From a checkpoint of a small CTC audio transcriber.
Training: 11700 steps, batches of 128.
Rows from block 7 of a small CTC audio transcriber, named by matrix and row number. Rows with one number belong to one channel. Each number is 500 + 50 x the weight over its row's rms, rounded and kept within 0 to 999. All counts start at 0. Numbers have three digits each.
After each channel's rows are labels from the 100 clips, of 14976, where the channel reaches its highest value: "peak on" is the class under the peak; "responds to" is what is common among them. Only what is clearly more common there than usual is listed. The data: Morse code for random letters and digits, with fading, noise and interfering tones. In brackets: how many of the 100, against the usual share in percent.
# convs0: first width-7 conv (model.blocks.7.convs.0.weight, 144x144x7, each kernel summed), inputs 0-143
# convs1: second width-7 conv (model.blocks.7.convs.1.weight, 144x144x7, transposed, each kernel summed), outputs 0-143

convs0.21:540661460441471494458587509474504459496410459563579508504563438532512515492490463521561501435485445589549418550534571383523376561505465467425473503491525506538491526486501479516498595469543470508438475464522545445450545554375446472544517520489513443500526604576476492493449428462411465524497434403471451491514497522568525480445598472585493524517485536493526521464470442527488514550518601462517453503520504490446426417500396540419485
convs1.21:636470525519524507442427563461470542511586614412548467449361415553628515575565474466406488473466571425559447438469497488566510511565530552570587492490530453491486518561450434470516517483471502509452431498542585481547415537499429420567564491450461481522504440466465491488550535490523553515532464548529499485476451508529493470463466581489462419417466494473547556469535474482471480524521436477543524459552622566503492544439456549512539
peak on: gap (65 vs 39.6)
responds to: reverberation (37 vs 15.2); the character "t" (33 vs 13.7)

convs0.104:513447438417480503491490433430505457413465504459426451493511477506502463488599481546630483445589555510483458550434565419436649459545507517545567438471539460506517518513460462444547529544543433427585498516461540587486505506472502406445462525493611511491465475479463502492505514478457553475481404503468457533492632542528558497474604552530427484494523445583529490519466518464548483529528481484466642504536485480463558605441473442517555
convs1.104:433528489452472414380519508518549545587484512501498407477473467510544467521485474434479508498527475486485535464453521534556516526432422413497596490474488597431529521501534456512466469487522519529500441421470400375448545601559537485414606534512443400532546518498490552506486463451497480411489534468416531486455411560432469482525519528444504500546562540446563500457499550459483500504496414471569372464498605502582485484401518557459573
peak on: gap (70 vs 39.6)
responds to: speed: fast (99 vs 33.9)

convs0.139:461505549442572585496610554575492449533520548480555415544509445572449507510540557431500510496489510455473610551488506410538475566496447484528478449509511494458390475472561499496510534561439441492396548547531506560545446478447512438523512481608501524467490547506543525481445520469518477565579504453528414425491576493499519514468544471491534517406638411486560464503514424461529457467533458601416606507456550544478429586486490422460445
convs1.139:406529502490457511633490563464418490616539393482517608468505612481453579444512505468504440457504468617486482438479550555602417404557525588448486550526569528447505433506388514461503479424584445494476473473529550516482480534496390477500508473472548564482439446472519483527512498578497517460515452542473476532479516480616556429497519505464534474606507471490561523457450465463466469507516477490567534507526521552455514434603477457500524
peak on: the character "6" (34 vs 1.9)
responds to: speed: slow (98 vs 33.2); reverberation (38 vs 15.2); the character "6" (37 vs 12.4)

convs0.9:570518535540542507409478487473463482410420617473432492484443448457402531444429486566485565507585551515410493555443512452560602581475478524481592491486533484497547513492518489484539470448522499438494486604454409458536480472516474508503505474479488622493402502407418483490547444469537532482509561552548573447511480471492495501457529544499413510481426432488465529539373543500555530590452504515411406485458462457501556429494543478495400
convs1.9:450517495448474522500540530451492501508444516461497414459656532546471417557442495434458521482417412529441543538515397455474480471441442526458455490521534522407554454465515483472575500466395541470509411503469500386511514479422555492466510523443457486486488408493496502416407491425565425446442483510426536530426546545449519569529540547423488531413526457520503540536462402521411463501414481544515519512613546414504500453458472544458518
peak on: gap (86 vs 39.6)
responds to: speed: medium (60 vs 32.9); the character "s" (39 vs 13.3)

convs0.32:482506442481528507589504436477523471559446446480427534430503542511436531570531473521586441594441393572571485586545532458524496484566519537559399461567458554516579531494571513483501469506418552570473522479476445539547489455537448504427512456465568598483582507563551452433504472484439492434523495590440546585518443552558528532506502520507501492412447486524569552523465546474497564449473497503466494546687546525462418465535549553498491
convs1.32:560419449525507552476435419555460549495443523613456505523514464446557440450540559437473465545491567474575508413561532549534527463448391450406491533484439538418484495460438561550603481464552496466465599508462426531475486527453479480454487464411450493529490523459443514587418518540560477414495501421535544475507509462524582528507569499502495451488508459575442507512605516527425591473535559480532419446546560414453466485509410462443534
peak on: gap (78 vs 39.6)
responds to: reverberation (66 vs 15.2)

convs0.11:442506512538510511511550501519543434531532496395557496441423500522497444486450520547410505450409449517484548491519489563612443597526555473438576508558591503524599512507537615532483417442368508514474450518521548493603499561471483494478482493647531454470526427431493497457542476532523486425500474424503525437527486475469491461402572538463590530492445518487577428526495551548515443566432533597464522456412465452451511485540506469529498
convs1.11:423493564502419383496572520610508503470536429524494482525568625496539538494545392524459423507384489587502453511564517455515501441478451553496423566446519456503501393504455568477517440414491438502534442458408506466494503482502544450480396497444483459489513475492580474528537452495432591537494479513472586512542563500421432455569518501459455464536482422527465575499561487473557525525428491507527570429439544511513558460589516428445502
peak on: gap (79 vs 39.6)
responds to: speed: medium (80 vs 32.9); the character "g" (56 vs 12.2)

convs0.7:469489445575525478602411473480478557516528487477515516496405469544416499505563546549503432532458523541481546498440427387538450532581507503561456453531394483541520508522485453540540513464487440592477519492507459514522539473441481486560407420569592529529486568344531395477501509509520512506564425575480455563523507554458450476425561582473487466488445519528478494544419596511432474595476454430481492531605603482491502548495482472460543
convs1.7:501560463520468466508463462537444565459499537614442556467430490443494619507496450569433555484446503483584473556441488507501542425456452543385595473428496532503528560454486570564544624394588478440513498478470439574443545537540497424415434557462528574465535433497467483543548544434499538447491513503577543542532498551532479530460436509451538519495503516527474537534462426531499516583502446465518443428494604458424535448517533403486460
peak on: the character "6" (30 vs 1.9)
responds to: speed: slow (77 vs 33.2); reverberation (69 vs 15.2); the character "6" (33 vs 12.4)

convs0.95:524450576502532622481473431485477527509517535462476569502488523507440489494483476428503611506533493550555484439544466561511542473505460566531522599515538421505548475505458609387442588500550469540544466484434489549507494462477504409441513562385533555518520458377472565497519483462548466551537547510491552432484450567487515620451475533492475455445562517496438432548631600471456501413555525499536505539524442541419483497455517547522400
convs1.95:471565644493509468480504499525527474456515444440608505595527472454478548474511435452478446586604543549490521493555610458541398461519511539486454475483580527508413506530540614516492451534346520480476493584512474590501479466469541499506421409524598507495600577507460475487464429542488522502431479485490511523519521430583504530497484482467523583487419524404487515428494514591452460547467536565522515569510515549511440501420520547512486
peak on: gap (94 vs 39.6)
responds to: speed: slow (88 vs 33.2); the character "e" (71 vs 13.7)

convs0.92:533535592489565521473420509502487502423545538474549472444533465486406445477504468514497457417618510527518485603575447446392545525398478595526526454589433472487525474451605530425429517461499526487522511434518501499460577438476542513458525544467525432459505474561474498402438475444514481489638443539502454572463442500554508510457526469526519404510527591482461421436465495494499495484508451401494488528530520566451432412530457550401503
convs1.92:535441541363461429498416492532448376453460504488570508438471471589477435470460454423421488479471477530453493532604556487542399551469499457499527493495511494424447508528517572449458488399468498402444512424479510435535470418492487442549493570598472557450521495478411545475488486543455510479562481539466558435532473428513506551443543533471492587519524535420413488460532511530527343493476540488492537551473491519566533454461495417558452
peak on: gap (79 vs 39.6)
responds to: speed: slow (97 vs 33.2); reverberation (55 vs 15.2); the character "n" (31 vs 13.2)

convs0.28:523470500510565409447510532468458492503512461496558484577482506532571523432392450514495441583391615512485577482463461501508483543509449603471507571470444556506484511424530550437448487409466425537562424546500500528526535429475621460404512449500580514531520381520566512492555495569502522490535481513572601499565457460528544444476465451487523504563552544391453556551560529444513495493500569550506382455483455473424534486533521436514480
convs1.28:519517545532467442474502486548513481554469619482491505614499566524482521473404437664543510482524482437479518518538565467550470546519472481467539518543559506473448499528495503473547491523457534371585445551528356517563472375532527508479517536569543481484504607553486418484551504497496470505480386559523439468592457494479484570516527530463503535418545488371469497511506417540496448431472572490473562425504484448550535529504538452556427
peak on: gap (78 vs 39.6)
responds to: mains hum (47 vs 20.1); the character "h" (35 vs 12.5); reverberation (35 vs 15.2)

convs0.24:495551480619467516469439435470423538535547474549442411458642502427533544523422504528576508455516466451556488488507492443435465371491496558441536425476416550430500467561524476480476479463512489584526540432459443524485463474483497541407491501414523520507537548459488481521530483508515490528444485477437412524467522579438497436541382465545507459468548479520469481483383567478407566419525578522466401533442538530536518567504492575586511
convs1.24:458495500454442517438480457440512575565439482508456495402452464449465490503507488417546481471502470484530495463457379494504463468495535523426528468405519494503442392524431437434463495474472443493458429460516511433507521506551368495472474516473561499473427444556449552482471545463469407419456462383479552427398468415497464558468473531400445512453424484414494548483411445510403533499516435471555392575494434485460501455525544478440499
peak on: gap (99 vs 39.6)
responds to: speed: slow (62 vs 33.2); reverberation (58 vs 15.2)

convs0.74:442439526553510489469429471519515478550489433433351508478556480450569480485539533591451462495561400563523518435482532448466486471546449441590524489534396506467439444526415495445463444493506394449403468532548570447483445459412454518647577572603540570421494496512512475477478454519426521475533497449480400527480448475432529488428547466494487514498519541502475466561536488515464473387491494487509468446573557476434495469485550471477461
convs1.74:518552546443427449506509579532538442407474468582446523546414490466513536468594492442451494477531547449442455489473497572493473395440499528474600513511441521462549558488588460452511534396461527451523509479439446509560474462548556510410562556489512373465571485465580561508575482529485563436531477521450516482615573480501490571435475515591458519537489513402425523445484488519449586496454430495525524460505574425506528491432478566593513
peak on: gap (92 vs 39.6)
responds to: speed: slow (91 vs 33.2); reverberation (47 vs 15.2); the character "d" (41 vs 12.7)